Weights of a small CTC audio transcriber.
Data: 39062 training examples, 16.2 epochs.
Rows from block 5, named by matrix and row number. Rows with one number belong to one attention dimension. Each number is 50 + 12 x the weight over its row's rms, rounded and kept within 0 to 99. All counts start at 0.
# q: attention query, key and value (stacked) (model.blocks.5.attn.qkv.weight, 1152x384, the q third), inputs 128-255
# k: attention query, key and value (stacked) (model.blocks.5.attn.qkv.weight, 1152x384, the k third), inputs 128-255
q.123:37 67 33 43 25 66 45 35 31 58 43 62 51 46 55 50 52 39 34 49 67 45 51 41 38 56 38 44 45 34 34 54 51 48 41 35 48 54 73 42 53 60 62 40 41 52 44 57 51 50 46 64 77 73 30 35 67 67 57 58 36 33 63 37 35 47 46 48 32 52 24 35 56 42 35 46 61 48 46 37 43 47 66 65 57 60 50 57 50 44 51 62 44 66 61 46 65 37 41 61 56 51 40 54 69 71 67 66 72 48 49 29 58 40 56 52 62 47 42 39 48 34 47 61 51 45 49 44
k.123:75 30 48 46 63 51 47 36 45 50 59 51 40 37 23 50 52 48 39 50 47 57 59 43 48 45 43 43 51 40 60 59 40 52 22 40 63 57 58 52 58 15 56 47 61 50 54 45 54 51 62 50 50 49 45 38 28 57 42 59 73 19 40 57 51 23 49 31 39 46 35 37 49 53 52 67 62 52 45 33 45 55 65 50 39 46 38 43 57 40 64 71 57 49 80 32 57 47 53 50 52 38 44 65 52 56 57 51 23 46 65 63 70 33 61 47 43 55 60 65 59 70 47 55 30 43 46 55
q.124:52 33 42 59 71 42 44 64 51 27 64 34 49 68 66 64 46 56 74 43 39 49 48 65 58 63 39 55 59 44 29 39 39 47 60 41 46 70 64 35 13 74 58 64 18 49 48 54 75 40 48 41 47 48 39 57 36 65 46 66 25 41 73 43 45 57 53 51 34 46 81 38 51 63 67 60 49 51 42 63 48 56 65 39 39 81 40 27 60 55 31 54 49 55 48 49 48 64 65 47 58 41 38 47 56 51 50 49 53 65 52 52 70 38 46 34 49 58 47 57 33 53 42 77 58 60 52 73
k.124:54 55 54 50 38 50 41 70 63 39 60 56 06 68 44 35 30 68 46 56 46 29 46 35 65 61 54 29 59 45 45 33 69 43 40 45 60 66 38 57 42 45 39 38 58 49 46 41 46 68 33 45 31 55 47 53 50 74 47 65 61 61 59 53 62 55 57 63 67 72 37 54 58 36 60 48 68 59 42 64 55 73 52 40 62 58 49 56 56 24 49 57 39 26 66 44 39 47 48 50 34 65 59 56 60 37 52 53 52 43 49 53 31 62 52 33 56 61 55 54 30 54 60 47 66 28 65 56
q.125:52 40 67 40 59 44 37 53 44 49 53 46 50 49 67 46 50 44 53 57 32 52 62 54 38 34 43 46 56 47 69 58 42 47 37 53 54 67 47 65 32 53 46 49 61 16 41 54 51 66 48 53 64 35 49 31 66 66 52 24 53 56 53 43 54 59 44 73 30 57 66 46 50 33 45 67 41 39 47 33 38 44 60 38 45 47 54 57 41 40 55 61 48 47 35 56 47 55 60 54 45 58 65 48 50 40 36 29 64 49 40 46 31 57 50 55 67 48 26 65 39 47 26 82 57 58 56 49
k.125:50 44 56 24 49 47 48 55 32 50 41 42 42 61 77 61 33 46 56 62 56 61 63 39 40 50 29 56 34 66 40 65 38 35 47 45 60 34 56 66 51 71 65 49 47 63 29 55 33 61 70 64 52 32 55 29 75 48 38 45 35 52 49 34 31 51 33 70 62 52 51 47 49 58 69 64 63 46 50 44 44 42 55 72 43 72 71 58 41 46 43 49 47 40 63 54 56 55 38 57 49 50 36 36 71 73 51 25 74 50 55 48 38 64 75 59 53 58 37 40 51 72 61 56 60 50 61 61
q.126:37 73 37 32 56 34 59 47 48 43 49 44 51 48 57 70 46 47 52 52 16 72 73 61 37 42 43 56 65 41 64 56 50 56 56 33 38 35 51 58 53 67 39 50 40 66 51 34 38 52 61 46 53 38 47 55 46 72 60 31 58 54 52 38 54 57 52 51 56 31 31 46 56 41 48 58 48 46 28 58 52 39 65 55 58 35 56 60 62 40 64 44 37 57 50 57 20 39 20 47 56 57 55 68 58 68 66 31 58 44 58 45 39 60 32 40 66 43 34 24 63 15 60 57 36 47 55 45
k.126:43 56 26 47 42 44 36 46 60 51 51 68 42 66 32 25 51 50 67 38 52 86 52 39 57 50 82 68 34 40 69 49 41 62 50 52 30 59 27 37 48 42 34 60 52 58 26 54 39 52 36 38 41 46 49 57 60 35 73 37 54 58 43 53 54 44 71 55 54 50 44 59 39 45 37 62 46 37 56 53 56 60 52 50 37 56 37 53 38 63 61 54 57 53 56 52 25 41 66 52 62 55 46 58 56 56 49 37 59 56 59 41 65 71 64 47 57 42 28 53 71 49 41 66 48 72 56 30
q.127:66 71 54 31 53 62 58 37 54 47 40 53 63 38 37 51 38 44 84 56 41 91 54 51 46 54 31 50 43 65 55 63 21 33 41 59 67 54 54 46 38 46 51 59 56 51 43 45 46 59 59 47 60 69 67 32 63 51 34 61 43 40 53 51 48 53 55 17 64 59 51 62 29 69 44 43 57 65 61 66 64 54 79 55 57 57 47 47 67 61 34 32 51 55 49 37 52 53 42 53 47 76 38 54 65 50 62 43 40 58 30 28 47 61 27 67 62 62 61 48 29 43 76 53 67 61 54 56
k.127:40 35 52 39 52 76 44 69 32 52 61 58 40 47 25 42 59 32 47 46 42 58 31 59 56 63 63 43 38 52 36 44 57 40 46 63 62 35 63 53 31 27 39 80 61 35 39 43 45 51 39 61 62 59 62 42 47 63 56 67 49 47 54 49 46 50 43 50 33 45 65 68 47 65 56 51 75 64 53 33 55 48 51 52 66 66 73 44 51 58 49 49 58 50 41 42 48 46 70 57 34 58 33 66 58 55 42 64 42 29 41 25 38 56 51 63 57 40 50 63 49 21 52 38 58 61 64 47
q.128:39 40 35 53 56 65 56 79 46 60 54 62 52 49 21 59 25 40 57 29 48 32 50 23 59 49 53 48 44 30 33 68 63 63 36 51 32 45 67 59 61 59 51 43 59 50 54 60 70 39 50 66 65 56 50 29 60 34 54 52 58 51 60 38 39 50 53 58 41 37 48 44 37 47 58 51 35 46 59 48 52 40 52 56 56 64 38 57 48 20 65 50 54 45 73 39 44 60 41 63 51 35 41 67 40 47 32 79 51 54 29 46 57 58 53 44 46 53 57 19 42 32 48 61 47 23 38 68
k.128:33 54 51 63 49 52 42 45 56 98 52 55 36 61 28 48 65 59 73 78 49 61 52 54 55 43 47 56 48 53 51 40 57 30 56 58 59 42 79 55 52 54 54 37 67 53 53 33 36 54 78 46 66 50 57 61 62 40 56 52 56 56 45 57 40 56 28 33 55 46 52 52 55 39 50 58 61 50 34 36 34 52 59 76 66 58 44 33 51 45 45 27 37 53 37 51 30 57 55 41 43 51 41 72 65 52 41 66 56 21 60 46 48 62 28 45 59 57 47 49 46 56 41 40 46 56 43 49
q.129:52 59 62 31 28 52 62 55 43 50 64 52 48 41 54 56 45 50 41 55 47 55 53 61 42 42 52 50 78 39 47 43 44 44 46 61 67 46 59 64 29 49 51 54 67 46 62 62 45 45 64 65 60 55 50 51 70 46 11 49 44 27 42 57 45 64 32 50 43 37 36 57 52 62 49 51 57 60 54 58 56 29 59 59 34 41 65 50 32 44 50 46 72 74 47 50 43 66 31 44 51 46 54 31 68 54 42 72 40 45 48 31 33 34 57 51 49 42 52 67 53 57 34 37 59 56 40 45
k.129:42 20 36 39 70 74 49 42 61 47 57 46 64 41 57 50 58 54 46 54 12 47 33 56 49 49 48 60 25 31 72 59 23 70 57 61 58 46 60 66 51 55 61 48 46 50 41 49 66 70 47 35 63 36 46 39 68 53 29 62 38 52 47 36 73 42 31 43 54 36 52 43 60 70 59 37 55 79 59 42 43 53 30 69 34 67 80 52 57 58 57 41 38 38 77 54 54 37 35 35 39 55 53 57 46 36 53 35 60 56 48 48 48 46 48 37 56 54 28 55 46 43 47 59 52 47 40 70
q.130:47 42 67 65 67 53 78 60 59 62 40 70 77 36 52 62 45 72 63 42 30 42 57 42 54 42 58 33 76 27 35 50 64 39 46 63 58 64 76 50 39 38 72 36 63 36 44 76 43 49 33 54 34 61 71 52 48 51 60 31 43 46 49 45 56 51 47 47 39 52 60 57 47 63 73 49 46 36 47 44 59 45 49 61 61 56 46 50 43 37 42 68 67 48 53 54 55 67 60 59 70 43 52 49 47 49 27 53 73 59 31 47 35 82 49 80 39 51 55 58 48 55 46 49 35 65 29 18
k.130:47 54 53 52 43 62 55 54 40 47 42 44 50 47 46 35 47 54 51 53 40 39 33 42 76 71 49 53 41 43 49 69 44 40 48 54 48 41 52 40 41 42 48 47 52 59 41 40 55 60 49 39 51 33 71 60 50 47 52 49 48 52 46 62 35 46 68 46 42 38 33 45 54 57 30 56 28 49 29 49 62 46 58 12 46 35 75 61 46 61 44 54 31 52 37 63 67 40 50 53 41 63 50 42 57 34 30 52 43 58 52 52 46 88 30 57 51 44 55 36 32 34 58 53 63 59 23 70
q.131:45 61 64 71 62 44 42 42 37 48 45 38 47 55 69 47 58 48 46 57 50 61 58 49 47 31 44 61 54 33 50 46 61 58 36 69 37 44 60 49 49 52 43 43 72 57 53 64 46 59 40 37 65 58 45 32 70 62 48 43 66 40 59 47 49 38 48 61 47 52 61 30 43 45 56 61 50 31 55 68 54 56 53 73 50 46 49 55 33 41 55 48 34 51 55 59 41 70 74 50 31 41 54 46 62 44 49 69 29 65 57 63 39 53 50 63 20 46 58 60 56 34 33 60 52 40 59 59
k.131:31 36 36 37 50 65 25 45 46 27 13 65 37 41 38 45 45 45 60 50 47 36 40 52 74 41 52 49 48 50 85 43 55 55 45 46 54 53 60 53 25 56 69 48 36 43 49 56 56 55 40 67 38 44 45 63 57 55 52 61 63 60 66 41 58 50 41 49 36 69 54 50 40 63 47 32 63 48 18 56 53 41 39 57 48 40 34 59 69 38 23 52 47 66 57 59 47 64 49 57 44 52 56 54 59 61 62 30 76 43 45 45 66 57 62 29 59 45 39 60 46 47 54 48 38 67 69 68
q.132:57 52 46 44 52 65 58 59 56 35 52 43 45 54 33 61 46 40 28 67 55 63 51 50 46 62 65 51 50 35 26 73 47 37 52 60 60 61 52 46 57 38 45 61 28 64 16 71 71 35 42 46 56 30 48 32 67 43 33 57 63 44 44 64 43 53 35 40 78 59 41 54 37 69 34 50 62 67 72 50 64 67 58 35 38 41 46 62 38 45 41 45 46 66 55 50 68 44 50 54 59 62 67 49 42 36 51 55 72 73 59 53 49 51 57 23 50 37 54 54 25 26 69 81 48 38 49 56
k.132:51 22 45 57 74 45 48 46 44 25 64 35 50 31 27 66 45 45 36 40 56 44 67 55 41 37 63 52 48 46 49 45 54 44 56 45 56 71 44 40 43 35 53 44 28 51 44 67 55 36 55 45 59 39 47 59 51 83 43 55 61 50 40 54 65 74 44 43 49 53 38 53 50 46 49 45 53 72 43 28 44 71 62 34 48 59 38 36 49 66 53 56 44 68 54 48 65 55 47 22 55 47 37 59 53 47 52 25 58 45 67 39 34 49 50 47 47 46 46 48 62 47 39 63 43 38 60 51
q.133:64 62 55 56 67 44 44 37 54 50 39 65 29 56 62 72 33 44 49 51 47 53 54 59 55 60 54 50 68 67 48 39 38 16 61 52 43 47 52 48 40 39 36 59 55 69 61 74 23 60 73 33 41 61 53 46 46 63 57 37 69 66 44 42 42 49 43 43 60 41 51 47 44 68 44 45 32 71 56 63 56 56 44 69 46 39 56 52 33 48 47 43 62 60 63 46 36 56 52 54 34 33 50 69 46 62 62 67 41 40 42 45 43 52 55 54 41 71 42 41 71 68 55 43 55 52 51 85
k.133:75 67 45 56 55 37 44 63 34 57 41 65 34 26 49 31 52 32 53 42 56 27 47 46 62 50 45 39 59 53 57 65 50 63 39 38 47 47 35 37 44 47 80 25 68 64 46 46 52 33 67 23 62 53 42 39 67 30 47 30 62 51 48 47 49 54 51 67 42 65 38 61 49 55 47 52 50 53 35 61 29 80 32 60 61 52 46 43 59 61 68 58 45 39 52 62 39 33 67 40 26 46 45 62 41 83 36 42 46 41 55 31 41 39 70 48 64 40 39 53 75 33 56 57 43 26 60 48
q.134:58 49 51 58 16 47 69 47 43 54 76 38 37 62 49 31 41 74 39 44 36 70 48 51 61 70 47 39 40 57 41 32 39 47 47 63 59 51 26 72 50 52 50 37 60 60 50 57 55 59 79 48 60 52 54 59 35 58 67 63 46 32 45 60 37 78 69 60 60 31 81 43 52 49 34 39 39 72 44 64 54 48 46 52 47 64 44 37 69 58 44 44 48 56 44 47 44 29 55 60 37 40 48 53 49 42 58 61 31 50 32 62 54 56 53 39 47 48 46 60 53 38 40 39 32 53 49 68
k.134:31 66 53 32 49 53 58 55 45 49 56 58 61 24 30 66 45 55 52 34 43 27 49 63 49 38 35 75 43 55 39 70 69 69 51 45 45 42 49 25 45 38 41 47 61 25 57 44 55 40 42 49 46 50 35 37 72 45 44 32 54 46 38 48 46 45 54 63 57 53 38 62 67 59 72 39 63 49 46 55 76 55 65 36 33 59 44 51 64 42 51 60 36 76 57 42 39 42 54 54 48 58 45 53 36 59 41 54 50 66 38 49 49 32 74 61 53 50 30 33 48 54 66 39 36 67 34 64
q.135:45 33 36 54 71 57 41 65 52 52 37 61 36 38 36 50 68 54 73 57 55 45 59 50 55 69 39 60 68 39 53 46 51 61 45 47 31 45 42 40 51 54 55 50 62 72 27 41 60 54 42 35 43 25 60 58 41 59 35 53 50 58 54 48 51 74 48 39 53 63 34 68 45 47 56 80 49 41 56 45 54 52 54 55 41 40 51 43 55 46 59 62 51 56 33 35 39 31 26 44 68 42 39 39 59 54 67 51 63 36 55 42 58 30 42 50 38 35 48 61 59 66 60 54 54 63 38 33
k.135:63 70 76 61 39 42 31 65 39 74 64 45 65 44 57 48 46 58 41 46 64 58 57 33 77 37 58 43 34 43 45 48 59 40 50 59 52 37 29 58 50 67 57 45 54 42 59 68 35 51 64 47 66 43 43 41 29 59 34 49 46 44 56 68 44 41 41 66 53 56 55 55 34 51 49 73 52 32 41 74 56 59 54 38 45 36 57 31 49 51 38 64 58 45 46 60 43 67 61 40 48 61 55 56 35 46 68 59 42 50 39 52 56 39 44 33 49 61 55 62 45 59 63 31 23 59 57 45
q.136:29 39 59 66 55 37 57 50 53 44 66 77 62 46 51 49 31 45 56 46 56 27 64 41 57 44 49 46 42 61 54 53 33 45 67 47 46 39 56 50 73 42 32 56 58 35 63 69 59 37 49 62 53 64 52 36 39 72 60 68 68 45 51 19 47 23 58 52 78 41 61 41 64 63 45 56 44 35 51 38 51 61 38 52 29 50 36 63 61 57 54 44 54 56 41 48 53 79 42 72 44 42 34 64 37 59 74 54 44 63 33 65 37 66 55 51 43 40 58 44 63 52 66 52 42 18 52 53
k.136:29 39 30 66 55 33 54 36 37 48 64 63 35 43 49 51 42 61 74 51 18 38 32 57 72 41 46 52 43 83 45 60 41 45 42 44 50 55 34 39 43 57 63 69 55 56 52 39 37 68 44 46 63 58 47 47 47 63 53 41 30 51 46 39 61 38 59 50 54 40 60 50 53 35 44 42 21 38 47 33 46 52 54 29 40 50 60 62 51 50 50 40 35 53 46 46 48 35 51 59 96 34 36 45 43 62 81 51 78 47 49 55 48 49 44 74 58 59 35 47 44 78 43 38 28 53 54 37
q.137:56 50 50 28 48 52 55 66 68 67 16 51 74 46 52 77 59 34 36 57 58 38 47 44 37 55 76 41 60 43 34 62 41 67 48 53 52 44 66 43 70 62 53 42 56 56 59 59 43 41 43 55 53 47 65 57 33 32 54 64 58 62 53 49 68 39 54 66 43 60 34 73 28 40 55 51 48 49 51 34 45 52 55 63 34 43 56 73 74 48 56 39 37 52 60 34 72 43 15 53 16 54 38 52 59 60 39 39 39 33 37 54 51 38 27 60 76 61 31 51 49 49 53 51 53 57 34 53
k.137:34 36 47 53 37 47 68 56 41 40 72 41 47 49 61 44 42 37 49 26 78 45 27 58 52 58 47 62 35 56 53 70 57 56 61 36 55 62 56 48 49 33 48 27 60 68 47 49 63 55 61 47 59 40 43 50 48 37 42 60 47 52 52 48 22 47 46 47 30 48 50 38 56 52 39 30 58 58 43 54 63 22 27 48 50 52 69 87 37 37 48 59 64 30 60 32 33 74 54 39 47 48 52 58 42 30 42 24 61 66 33 37 44 43 48 34 42 53 61 54 46 46 30 53 55 30 45 73
q.138:43 58 27 58 37 53 44 50 80 41 67 68 50 44 36 40 53 39 45 66 33 38 74 41 53 56 25 60 47 44 29 38 50 56 47 78 54 53 64 66 38 53 53 54 47 37 52 43 63 57 34 37 63 52 46 33 41 71 34 27 64 36 53 45 61 70 48 51 50 48 76 63 48 72 46 49 62 58 34 68 29 60 50 45 32 31 61 49 51 43 47 60 45 47 51 52 46 48 66 52 57 41 54 40 59 55 50 36 52 36 33 48 51 40 31 50 45 56 68 55 31 45 68 50 57 45 62 44
k.138:52 46 62 36 29 21 53 36 46 51 63 48 29 46 38 48 49 60 51 47 54 51 58 54 72 67 44 67 57 45 52 62 32 48 35 47 21 64 59 58 68 48 57 47 73 41 52 52 37 47 59 44 24 41 59 50 47 52 43 39 25 30 43 38 46 49 42 65 47 58 35 29 50 60 46 66 60 53 50 48 44 40 68 36 54 57 53 60 49 32 33 74 56 62 84 40 63 36 57 42 47 63 55 51 55 34 25 25 63 47 61 60 46 55 49 47 37 54 67 42 75 40 38 46 32 53 48 74
q.139:48 48 56 38 35 72 24 61 50 45 55 47 48 40 45 60 54 67 58 45 56 57 53 52 65 46 36 50 51 47 62 54 46 66 54 62 56 62 54 58 52 43 38 33 37 41 57 61 50 30 34 43 64 48 70 44 68 50 66 50 55 68 23 36 72 48 36 49 49 63 50 38 51 35 71 53 58 51 53 40 55 42 46 37 29 32 41 48 54 31 42 34 35 38 47 56 43 71 44 35 62 18 58 59 42 59 52 43 60 48 57 76 56 25 25 65 60 48 66 50 33 47 56 63 40 28 22 35
k.139:38 55 45 38 48 61 47 53 32 45 52 61 41 43 46 66 42 70 27 36 60 69 42 57 50 60 40 48 44 73 62 48 71 47 56 68 54 51 40 55 38 38 51 64 55 66 44 52 65 36 36 31 54 49 52 58 26 63 49 67 52 34 36 54 58 79 52 47 60 45 44 40 44 44 51 40 45 36 41 20 43 39 45 33 33 65 70 40 34 52 33 59 50 37 39 48 71 49 56 41 62 42 44 51 26 43 51 70 54 29 49 56 57 47 48 52 29 59 57 55 52 44 41 64 38 45 41 44
q.140:46 45 59 37 46 27 48 66 40 45 50 44 52 80 55 55 51 52 51 61 30 39 59 69 53 46 57 31 72 56 47 35 59 15 61 45 24 53 79 54 67 42 12 41 45 22 53 47 53 37 61 58 48 33 64 46 41 71 59 53 56 59 50 42 49 56 56 50 56 44 43 68 64 38 58 50 72 60 53 58 56 48 26 73 49 35 49 53 65 35 55 63 62 71 52 57 36 61 45 63 36 46 41 71 55 49 59 53 59 45 53 35 59 64 37 43 35 71 63 74 37 50 48 53 52 46 45 48
k.140:45 45 31 41 43 65 49 60 51 56 44 37 29 41 65 62 43 60 56 63 40 40 49 66 49 56 44 30 35 25 46 51 64 30 50 47 58 42 20 54 55 49 46 68 59 81 64 53 50 38 55 46 58 64 35 73 44 43 44 43 68 42 66 49 70 61 64 56 53 56 45 46 45 43 66 37 36 60 49 58 37 36 35 72 35 51 37 55 50 32 68 56 61 44 34 55 48 44 41 46 62 61 50 59 47 50 71 46 66 45 43 71 51 50 49 52 45 54 41 56 50 48 63 55 44 46 47 52
q.141:51 58 52 34 44 62 33 37 63 75 33 45 73 57 63 60 51 56 44 68 57 80 56 33 47 25 59 31 65 56 43 34 59 28 52 65 41 51 49 51 57 45 32 81 60 57 40 63 64 30 57 52 41 57 34 47 47 51 51 56 49 50 56 61 65 59 52 44 56 76 57 47 52 63 79 55 65 62 48 44 60 49 35 47 61 57 43 44 39 50 39 53 41 48 54 52 58 35 43 38 42 71 60 68 48 49 49 57 47 34 45 72 47 53 42 57 50 48 53 30 27 67 63 44 58 36 63 51
k.141:46 47 63 64 40 23 60 50 52 40 56 53 47 54 55 17 45 61 56 54 71 46 69 39 60 61 62 44 51 35 48 36 52 42 61 39 12 47 55 51 30 38 49 56 36 36 52 54 53 48 63 73 55 65 34 61 58 30 54 54 49 58 57 48 58 46 53 57 37 65 48 67 37 31 23 67 55 49 49 75 45 30 19 59 44 48 51 42 50 60 36 41 63 57 29 48 64 57 51 55 28 49 51 64 61 68 56 73 38 49 45 17 67 62 33 66 41 36 54 52 54 30 34 64 66 36 46 42
q.142:50 54 43 64 46 38 43 47 65 45 67 62 59 26 59 54 30 55 45 34 68 53 46 60 56 58 48 35 66 34 38 58 26 73 51 73 42 54 75 31 37 47 61 65 45 48 57 52 44 55 49 44 55 61 51 65 41 51 59 51 63 52 39 72 43 64 39 79 44 39 53 42 51 26 64 62 53 45 16 54 33 52 42 63 39 27 52 28 33 53 54 42 23 45 56 42 66 65 39 61 41 57 83 79 34 53 69 57 51 35 54 60 41 49 45 41 77 22 50 52 39 47 62 43 45 51 60 69
k.142:56 40 58 47 63 38 64 50 47 56 72 56 63 83 40 46 34 42 32 49 44 60 71 64 31 53 43 37 53 60 48 43 55 48 63 59 52 48 41 54 31 56 34 50 44 51 43 46 40 37 56 58 30 56 35 55 55 31 80 53 38 49 38 56 44 24 44 50 41 39 45 32 67 60 43 61 41 38 58 45 28 53 45 70 43 70 74 55 53 37 24 48 60 50 48 66 43 23 45 60 52 63 70 47 68 53 37 65 54 50 61 52 56 40 64 58 28 42 65 58 53 54 31 62 34 57 59 71
q.143:24 80 59 79 46 49 46 51 59 47 38 40 46 39 55 65 33 63 56 38 50 35 28 68 38 64 55 28 66 53 48 35 43 55 43 07 29 48 52 47 41 44 49 34 57 51 61 51 58 45 60 50 52 08 61 55 53 43 49 74 45 18 62 42 40 40 46 75 64 41 73 69 43 79 62 57 35 65 60 44 40 34 54 57 57 48 48 75 45 60 41 40 57 44 49 40 31 34 36 34 52 45 68 47 53 54 60 50 55 54 40 46 50 52 32 63 49 50 38 54 53 59 62 53 47 53 36 70
k.143:46 50 31 55 53 36 69 61 33 28 55 35 52 50 45 12 62 24 50 39 47 57 42 60 65 30 64 78 38 68 50 48 33 52 53 40 67 59 57 59 30 65 48 31 14 38 38 53 36 65 52 42 44 49 49 48 64 26 60 55 38 61 54 36 73 59 55 57 50 43 26 51 54 56 49 56 36 45 50 62 54 45 31 35 27 24 66 38 52 63 54 65 60 73 55 43 67 52 68 74 70 54 54 36 59 51 60 65 53 45 57 58 34 48 42 52 51 42 53 57 53 69 64 84 65 44 56 55
q.144:33 45 67 47 58 52 65 55 45 55 68 46 45 42 72 44 55 70 45 47 67 72 49 64 64 68 54 66 42 26 39 52 60 38 40 31 41 55 39 45 52 32 50 64 81 39 45 63 48 47 42 63 61 48 54 51 50 50 46 67 30 55 43 29 46 30 32 51 39 65 45 68 45 57 47 50 59 33 51 49 49 47 44 58 63 37 54 58 49 33 39 51 15 52 47 61 47 47 56 48 40 43 48 57 43 54 65 67 49 39 48 47 48 33 35 50 68 74 49 62 25 45 62 61 66 57 60 55
k.144:50 30 41 59 43 78 58 34 45 57 36 52 61 32 47 75 61 39 46 43 52 70 50 77 57 47 63 31 42 62 51 60 36 21 54 57 76 72 50 52 51 56 59 62 59 47 43 87 34 39 58 48 44 32 48 61 73 42 74 61 64 47 59 37 63 26 53 88 45 51 40 66 39 40 57 52 44 45 41 39 44 59 47 53 24 50 57 40 57 43 50 43 68 38 55 44 71 72 40 53 61 46 41 57 57 46 43 53 54 62 37 65 49 66 33 32 70 69 47 82 24 64 43 56 53 63 68 35
q.145:44 56 55 40 41 46 59 34 44 50 52 41 65 62 42 46 55 56 47 48 63 61 50 53 37 69 31 71 45 62 70 60 51 54 47 52 48 61 52 60 47 37 61 65 49 54 44 27 54 61 46 54 52 44 23 31 62 59 53 46 65 48 67 39 37 41 64 56 69 26 49 29 32 67 71 50 41 41 39 56 56 46 52 59 43 48 52 72 29 41 47 58 53 55 45 47 48 34 51 53 62 41 52 57 31 42 47 27 53 49 42 40 64 45 45 48 27 53 37 53 41 33 59 57 32 59 62 87
k.145:47 57 47 61 61 51 46 68 56 45 44 62 48 32 45 34 50 58 65 55 29 40 51 51 66 56 54 45 80 49 80 49 50 46 35 34 60 65 45 45 65 43 65 53 58 44 45 59 58 25 40 69 38 20 52 58 33 52 52 57 48 58 58 31 57 32 36 73 57 68 34 52 28 73 59 53 28 70 46 53 51 49 63 66 49 60 42 37 52 54 63 42 32 59 44 20 69 56 50 48 58 38 39 49 67 47 51 67 43 43 48 47 49 42 32 47 56 50 48 62 34 40 50 50 33 22 56 37
q.146:50 56 64 57 47 44 59 60 31 49 51 54 39 49 67 59 57 40 57 60 59 33 38 34 28 28 67 65 39 61 50 63 44 48 54 48 44 60 38 48 50 37 42 50 35 44 52 67 61 38 45 40 59 58 32 48 48 42 54 43 53 53 53 58 48 57 37 49 65 15 62 60 58 42 33 41 54 65 33 55 50 48 65 35 33 32 50 65 60 52 51 69 49 20 33 42 36 50 44 34 50 53 47 58 65 50 46 48 63 44 69 64 43 50 47 51 80 56 68 49 48 36 62 29 45 54 87 47
k.146:59 55 41 50 38 27 53 56 43 67 58 42 50 45 45 59 48 35 63 32 26 71 46 28 43 67 48 56 56 37 39 51 40 68 49 52 54 59 43 32 69 54 57 59 36 38 48 43 28 50 62 32 37 44 54 39 57 71 60 51 28 53 55 39 45 40 52 40 49 50 35 43 52 52 33 30 39 38 53 33 48 61 50 62 41 43 71 44 67 74 31 52 50 28 45 67 61 46 59 39 62 70 40 34 50 42 38 82 37 36 39 56 60 48 70 31 55 41 37 21 34 62 46 64 53 24 42 57
q.147:41 37 35 35 60 78 57 20 56 52 39 30 47 74 56 59 54 49 47 56 27 46 61 51 55 35 34 63 59 55 38 59 57 64 47 47 65 75 30 53 59 51 66 62 66 24 53 53 30 50 40 57 42 39 49 58 70 66 61 50 48 52 55 47 28 55 52 42 48 56 18 63 78 44 66 37 64 51 56 66 43 40 57 71 56 46 48 50 53 56 55 57 36 47 46 70 71 41 50 64 55 56 48 55 43 72 46 38 48 44 57 42 27 53 66 53 63 30 26 67 69 52 39 50 45 56 37 57
k.147:45 41 65 52 44 49 55 52 47 27 71 47 56 84 69 69 51 33 41 51 45 38 54 64 42 76 51 34 61 61 47 33 31 55 66 55 74 45 49 41 34 29 41 54 63 37 58 62 77 55 53 51 45 45 50 70 62 47 71 68 62 33 48 66 60 70 55 46 62 70 69 61 58 30 44 61 58 67 49 58 42 33 24 53 55 49 50 54 62 61 63 34 56 62 36 80 56 71 60 43 48 41 60 42 66 69 38 39 71 56 51 63 64 46 57 43 53 66 36 62 25 45 71 48 53 49 44 69
q.148:36 48 33 50 58 50 41 38 42 40 51 64 40 60 46 40 53 56 40 47 51 43 45 46 43 40 38 64 49 57 23 41 51 48 64 35 57 69 31 50 51 54 48 48 60 32 61 48 60 50 50 51 25 49 52 39 35 54 57 64 48 47 33 44 34 48 54 57 67 49 57 38 39 59 52 28 39 55 30 49 61 57 43 60 69 40 35 54 52 44 38 46 52 39 49 42 56 43 43 55 49 63 46 37 40 71 51 58 54 51 42 54 47 62 36 45 47 52 61 56 67 30 57 59 54 33 40 30
k.148:35 34 58 50 46 38 50 47 44 48 35 31 38 50 61 48 53 66 83 56 47 60 65 47 46 50 36 51 52 67 48 28 48 38 55 44 66 26 39 46 79 38 48 36 59 46 64 49 58 36 71 38 57 40 54 57 65 33 66 41 56 40 56 42 19 62 46 34 47 54 38 52 55 32 47 40 49 41 64 41 52 51 57 65 57 52 39 69 40 48 75 83 41 36 64 55 46 34 59 53 38 49 37 45 34 44 53 52 58 57 44 47 41 55 53 50 67 48 48 47 52 42 39 53 46 50 35 47
q.149:38 51 56 57 69 70 43 54 61 65 44 55 44 43 68 72 54 42 51 47 29 54 25 65 53 43 54 56 50 59 51 30 48 50 46 59 58 66 53 50 48 68 71 45 14 55 52 46 41 59 57 39 38 54 36 43 55 54 71 57 67 51 15 48 75 74 60 46 56 59 36 63 39 42 46 56 56 55 46 35 37 45 28 51 28 50 67 76 49 49 54 60 58 55 58 23 58 51 45 62 50 37 42 71 39 57 49 52 39 54 42 66 54 58 56 58 35 27 62 31 63 68 50 68 50 29 26 65
k.149:72 54 70 52 52 49 60 67 48 43 24 48 43 50 36 58 40 55 44 44 54 24 23 73 53 51 42 52 54 40 56 50 50 48 51 41 50 52 42 51 45 31 46 56 48 47 47 55 41 46 35 57 44 64 50 56 46 52 47 57 53 52 28 47 50 55 54 47 43 57 57 71 71 61 44 33 63 54 33 44 33 49 39 25 27 43 49 42 52 49 43 58 44 33 42 48 70 45 60 66 62 56 58 54 55 55 37 49 57 26 55 45 64 53 58 46 57 40 52 44 65 50 51 32 38 37 54 34